Weights of a small image diffusion model.
Training: adamw at rate 0.0023, 16100 steps, batches of 384.
Rows from expert 2 of block 5, named by matrix and row number. Rows with one number belong to one neuron. Each number is 128 + 32 x the weight over its row's rms, rounded and kept within 0 to 255. All counts start at 0. Numbers have three digits each. After the name is the row's rms in percent of the matrix's.
# up: expert up (model.blocks.5.mlp.up, 4x192x192), inputs 156-191
# down: expert down (model.blocks.5.mlp.down, 4x192x192, transposed), outputs 156-191
up.113 118:161107178129121111124127083164085183127161081152071115119184164156165139135121112120128137097109116133132105
down.113 088:128134111179114074146153087099130106145111139168178109119007101148114140107083136112126127118163175058152092
up.114 127:145167144117134113155105133136121122084115154108112104138159099148130137145098104152170154108077173168129146
down.114 144:150111147124124083103085154087123121142127102110108056123134104083104137109099144166099121186164175117136118
up.115 076:084108130104122097141122176132131139085111149159146102077139095138147104131123145116131112128125174097110115
down.115 066:155128139129132181152143074183117130188138123105115137103106168149080154129085147140072124114096095117121104
up.116 075:141189146146108143142150150173114087088137145190130088175150199142168140073118125166126140081155096090100121
down.116 084:104119116163147123128085122128118117124110114074103075122065100108101088148127086094143114114102167133138158
up.117 093:193112115102113094130094140112153091086153098170099132148128122156142127062136124102094156126164098142120156
down.117 090:120120132130127157138143074128124113162098156111113108125089115134177135144129155147123122152159116135135127
up.118 092:073123049153095169125182152145124084116131105158142136119141175176154115144127148112136166056117047101069140
down.118 077:160098173103162092128090133091143148152128144101091135115132128109098158110103104150107096149132148126152105
up.119 109:145123132118198076112137128095157164160191165118137137118132125105117174040136127170136131132116170095165130
down.119 116:109119124181170112141102149080122166139134137123150098169144150166125125121158125154130127113137096076117077
up.120 089:168121153092154120132161123145103126099093152170149125104103158120160133098132122152138089220137175143144123
down.120 073:113146109150098161149108126114149131160179108093097156128185105151090106141134110123104125063124094077113143
up.121 086:093083110161162142163112115126100147133158146105168162081115152132125137168112085077112093107127149138105163
down.121 083:127212169110108144061130157145129114114060126126124097136135103138136129088228161216161140137137070166138112
up.122 081:093169165191137124123123141123067091080171118131156169141138155025085104103124086117122119148155153130176127
down.122 072:119172129139158121155110149139100118120159108097148111097070145133113118116105102114131149111118167139116139
up.123 103:158096117096120162153120126154173084104150151154100125118133226143106152087138151077114148171128148132115068
down.123 074:079121095129156171132142126153131142130063108096128070089111123100130158185159111139123106128068125188159140
up.124 085:142159067130127163145145067111066127125130162142163119123130099164168088180153175091144073031150214114151102
down.124 067:170103149167085176111119092116122145141137111195118095115110116076109098134094115113140092155120154096144146
up.125 092:120093156136116115136083120141179107111159081169116153129141159177104165117156107173120139072103116076096071
down.125 094:134109051162122157098181121093142072132100136114167093137088115119126144147057111088140115149104143159100145
up.126 079:119095118049176155136093118096141142132085061202126167162136185144171131128115159146142139125119100148057094
down.126 079:145146145165080149143169126136128092124144184077106076091106104092112146119172122121094133139146126107195169
up.127 107:149159120144167100105078177171080091126097135104070138078116145095100086160113076078116163128111167131141100
down.127 110:088157178132068106103132117159109136143173106137147081171127107130087110081124186144104144096121097128141137
up.128 078:129142195097121161095169157121116121079097085175115171122150118156089141123099159091062101163139140159074123
down.128 074:123134124118134113150101137126110114123111147137121111135084144123124140098128136108101128131103146164124086
up.129 082:087148111142107154139051151128132134146138096101131146166147080135087134176116142144154134072107040079096129
down.129 085:144103189106120122087188084101109083114105157147101087107045155125168112114149119100104164204138165165128088
up.130 076:131058112147110128139115151118131148129077073141094146111142117149154084145163093124178152111121085127177162
down.130 080:132212112059137146115121127143105118122135196091179154112098159094109173123085150130080085130111133129098080
up.131 085:128102099110085103089139120153183137120095131171143181132122134112155090097129153158126165113151114082119134
down.131 099:098139160114117138064175116143116083109123131121108052110089082121158110089171143117165117132122107098136113
up.132 078:123107065124146158109182125130140133147107096115121166115157224177162147139130109145136162091137126158115098
down.132 077:135168189156145097170124143139112132102153175116157104099084059099123125113157165103159136173119156150198190
up.133 084:095155145136091163095095066160075129125182128115086137157140125095113135079116083071156105117130124103115149
down.133 094:098143154132105108168062127136120068116153139119182104103085100196107115132111127100151099152077151096165131
up.134 112:135131119121081135108086115110129150128135148143099117150122159074083106153125141165121119192137135064131176
down.134 098:137127110142173161071142085127155124118121162128119107105106111109169103162206114149165140172143134121157175
up.135 075:117122115108120128149149138154177140158110132131139127129130135132148107144127160132127139085152157118130189
down.135 073:127166197116136156111111115135055119094137125126102085098150124142148128098187127162139123217120122099158089
up.136 111:122157112154119178131107199095211091146124097121173111201130105136097180123140151134128069156127088133132159
down.136 103:151119119172180166134128095111150121152136155113118099119093120130173088166141110098139106177140141135152136
up.137 073:160074092165148160145129135180156164144053164136138162164122125097161139110121083175113116092138114174102072
down.137 082:098190186118112097160106152147115151100172073119125116139167157130095145119204173105189174140144156101167139
up.138 092:141182121107178094159135088159124136138091129146138118094120094118160078070139126059073143144128187117133149
down.138 086:143146092152140091142095107082157137101090096085168138121161136160105169158154096139159085113133171132127145
up.139 112:118150154140120124139151183165154130073110140102144173064142143145112147094097107180086107130129127143187151
down.139 150:162090114170115081167123099088128136168139103173116161143109176157079156122064134107088097096089164094103084
up.140 112:146055188116134109132154181127108178112153142229080106174145178150160197086141144138108071122118138131090135
down.140 123:137136082124152182163139087172142100126088129112113120057145135100100127177084087141111067152066127158167162
up.141 115:128130195167129177089111113097132151155104121187167125084146117141123128131122175078116091083119137175172091
down.141 090:121135127113111150107143106139074102152172133150078154146128107128114129132163156167106121093112101123129123
up.142 095:106192167083151091198120149123139123181146198140154158180115119096133096110138129174137075089157168132095174
down.142 079:144081079170113146074148082117123080085072093131083146088157144164133159158145123079097144138071088117151099
up.143 112:129140136123165074173144152093185115139123120104197149114154082082075103098100123080081155167135158102142046
down.143 123:112123087171168121189100164048166152145096128092135128121129119135121072180120108102139104130130135112118108
up.144 085:128128062122121094102129204168102098066114129099137097156138174138158080143130201088071114142126214153141114
down.144 085:101110165113107135112091096118098125124140135114080112087136126146146167111145101135148127097125071081075091
up.145 081:121073112138149127090124101199213105164199115094105165105103070118160058091119136142123128149119063129177128
down.145 081:120151146144098120155111121114147100139131081162139128135117180165089124112091111119093137111062183122131088
up.146 106:153110058107154101122145144127112177120105128130147183099147104121170131180157111121163177102167089122108109
down.146 126:111174172074123167090101129168071112070137121118126053130110088109117145118157144140113116142087099124144134
up.147 093:120104151135110104085119145134140092147154138118136116051139140160088137153108188143100120139165120110167099
down.147 085:119128131192143128136108117108131111153142115113137075085065110136147122136119160087127166178176148074160136
up.148 098:084167136098083148181155183134098108113152108166108116137140134192144093077131104089114139095135099119078096
down.148 117:129089088144189154109114072108175098155098159118123126092101137107177122174164100131118101207132122125145160
up.149 108:101140123150065162106075120167154059138123119139172101139141125112180101089068109115093138208150092124109096
down.149 075:139129143112118103169146088134086154102135108146122134182103129170088192123113157138098161131106170141140137
up.150 076:111091084119128086107082111183162174071133090161136164169133128220129140165144164115160130128071159164097143
down.150 066:124182174171109172135138146116112089170117152076138086085118146076132128103139127159106128118207088086140138
up.151 110:100126148100132134157113057070137134131128103143119171149159128128105124100138126101096167091151128039170116
down.151 119:113143058147119132152123175093161148174125117130120123130125165138129121137094129125157117123147149114118079
up.152 098:099157178088132143101073128132091119145117167104065103086141168069151116091133131102106106170157136144166113
down.152 097:134150085092135154119121185132121122132126150114132163131150103058125121138130156126116117121113147134125126
up.153 070:124132148199125146147158093100193146175105133101111113156149172081182100088125112162104140129166114125122060
down.153 072:122154117071152105105132149170065095090188113146149142092125116171086181164184159076184136120031129128135104
up.154 082:166163110193092139139153139145116129126113087137097146052141164122144167114151123082121093088112122142142083
down.154 089:106092163057162149140128104132114103118125169139140061143076092129148117174141164181153143176167116128133175
up.155 111:139169088085131099117137072165162114108213126199073149090131127152116147133101137154205090095113121111154162
down.155 105:104144081109132094169107183107123134087126117148169165148150141178086131172130134104146101124075141117140105
up.156 113:163154144100113168152078077132097082168104032110061131126170161164073151136114088086104134099173159065168101
down.156 098:105115062115147153108132143113112126118069098128124115139165167118119103179173122156124098104108142162086117
up.157 089:132098126109149084166075169155152129145134148105102159121122225072112150119104128160199073179134160107179100
down.157 070:140073113141130115134104070124147124116132109118115087100111108112102107160121108148152123133091152129129130
up.158 111:176165137114134140098088118139152125164071106136093137116101098053147118113151134145127147136110149170166130
down.158 083:111091118147133154131142152125106142097163135123140187132187132157145144139109124130112129132147096107107141
up.159 125:142109170172082180129100160104156055099138053150131146151171122130125108109098089147114096135130088101084089
down.159 181:118081154073168067141146107137108122121135147139185111173081094162129091165107177143174159129199149094106183
up.160 117:179083135087152116118196183132194148097162115185105146180160110153135147114110144161202184111162096108120115
down.160 152:155143111131174068118100157072103148080109136117119158124110147103071123141116110137093103117101133155086136
up.161 079:189113165158138188101196125100099181174085159172205102103146098170166100113115121077089157132135075110131161
down.161 081:113171090109164139109103126131148103098125156066159052114060103119127099130188135147131100166116128137143138
up.162 105:110093113135104160122121187133109173162081142123123112087174118117154196176107165099145071149064089131108131
down.162 080:113096095145166107129149135149100107126127138085155113112074126133118174142107085139153140104125113116086093
up.163 143:130083132113137120127137194185107149090116129157092131100150131130103183163073047109092081128092113171154139
down.163 136:140134128171104100133132114080151132159138116170125122163129129176155129070114147115160166125226118056088119
up.164 090:147135185171112187082144070090147117177137135114195088152128097145070081165082160051120137192166112091155162
down.164 078:128125109074161150144134144126122126114105152101130099109121115113140096163118108083094121161107151150122163
up.165 095:178162167137101138143133131081138147172135081098166147181151133120110084108046062117129147090146120144124110
down.165 081:140151093133131174118129163114145136122097154082121138117104141109136135177182105116134107090137159156125128
up.166 088:149090118143133114141134175034127186126087145121122166144099110111106124190133097155117116102104149142089181
down.166 075:155165133101108161140144117149157091129151120165133176118166125132166146072120178126125134138139099148159106
up.167 083:173178108123099117108114069076096073167146134137127137131125136123080086137087139126142106139162068112101121
down.167 091:109183128075134117132122122096118065142080143125171079091077115110091084142082114151161120124107095134118139
up.168 086:124135155129084118043098075136091126224084150086120106132130130072105135140121167051119135216113127157095102
down.168 070:102086182122121136155132077156131138133061107132104057114115136116153101121126097142122136141104110171114124
up.169 097:177123158180149138105116104098094176129103095158149119129126133125138190160120156128083081100129120132115087
down.169 095:117147123125147116170138088100208126147129146161136156095151137138127050140150138140161124104103113169176164
up.170 102:139160111102154166139098142118088150088099110170110155151160113101136173100122073082121087124113174151105101
down.170 077:109095135106121117096154110117134124142094104125136129166072159162119099122114131115152137108119162135109112
up.171 082:113142164148113108100109134108108113166222123139144124155133098202117128100138131110163114134174084122142177
down.171 075:087172129132077145110163143140137157119083080133140115136106157102116116168151112160129183098116149135122138
up.172 114:177185101150129060125136147163091165117108086166124124069137162159126221115132143067130105094094205103169098
down.172 095:131142144149078166109148132114082134151127097127087126115120095105115133112127130098077108131081119155147090
up.173 102:138122132120100131164063148124114113085136150174091108178138161054101136098117129182135114158200154091103118
down.173 080:114115159159131164125140077125134129165097126081122045118062131076153083146188137174125111138139134162136140
up.174 099:108095102108086125174103163117141146124133126175137118104186075174158113085104079193185167126130061080136147
down.174 077:071128137099121137140136138183112115101137129109112074129090142134141119141119134126129150141142146110146125
up.175 082:142132157116138105159088137123110121067096142176123105157147072130119175134105117146145139150098131115101144
down.175 071:115158101149090182100139152118122124183154093118117151130124163117118094111118109128065122113146128116131123
up.176 104:140144097078120147161127061197134122113118159136139124117153093173148129053101180134144119130129126132161154
down.176 073:126122174169098122094111098094092131132172081167111105157070111105091099111129137084096143100092156143152161
up.177 109:139131161126098174163078139079147073158133060094082139100150149152073172136131108067116151128188156104147083
down.177 099:093136099133143134136099189083098153117103121104115101131151157100097111170149115121125103116109139142106111
up.178 087:104145092166139143142097123096102113111113178122151147052114137121183132129114114178089147140147099104153148
down.178 083:156107171111134127123184158159151151157127092129112120159148137157138130136173128079179148106093135151081125
up.179 075:113118154167112178122146154128128198135145127188120098118145177112149116129139129137162144083124126144122159
down.179 086:170134098126139070155149111145122098151103157078142115122125147150087177134042133081098080140140163107126081
up.180 074:116133151137074151130107151123114136150093169194172091117188043121187147119109137142133123146112112129140168
down.180 083:113108114114164100128110143141140095124133139060095088173049161100105142132104125125087092111121165092092103
up.181 082:077144077156080113123171166088079120092155132095155139138142152097088120105123124092096069119157175094139087
down.181 093:064127095134104124122147167124092106086116158081157098135098140111098117141114121130101131106128164081139104
up.182 101:142174145091119075158086124143171104213113099094151145126162120142117192113117100135195163157204134131125125
down.182 114:165142124135188082100127103093112137102090131136116129096093148096079131150173128157104107136083134149077172
up.183 089:108087096140110146077120119125183170127105076117071182186110157073129135137146145136093147102122164101150144
down.183 075:166123127089121149150137123114121115138157156135139173089180117133135148118095112126164123120155067160103124
up.184 084:129150090134126198089177106094113141160118129141086103147113152077154101118129107176068154132158089129120171
down.184 085:169106111131129122169114123150155140119140106130108193104219134130121169141134135096165098120086124100154113
up.185 108:159127096146112152118146156106082143107092173094181123109140100111195181097109186194151189189140119093141138
down.185 084:115114156139089139128129120185115140134163078099101115178153127162127124122108082085161148116109148128112078
up.186 107:135163163125156103146121171192095156069102046111123069122139118133112136145139158133170085113097123127158134
down.186 098:115097107102125173173141140158124111116087148110116111070137144110116143163123124157125075123052085177123130
up.187 096:098134134081082112113085122125125131059156102168124140183108184065140140104106114225158093127169135091117135
down.187 092:150117132133148131108172120121191126170113153129133116105122102119178057155199137106136164177138088157125143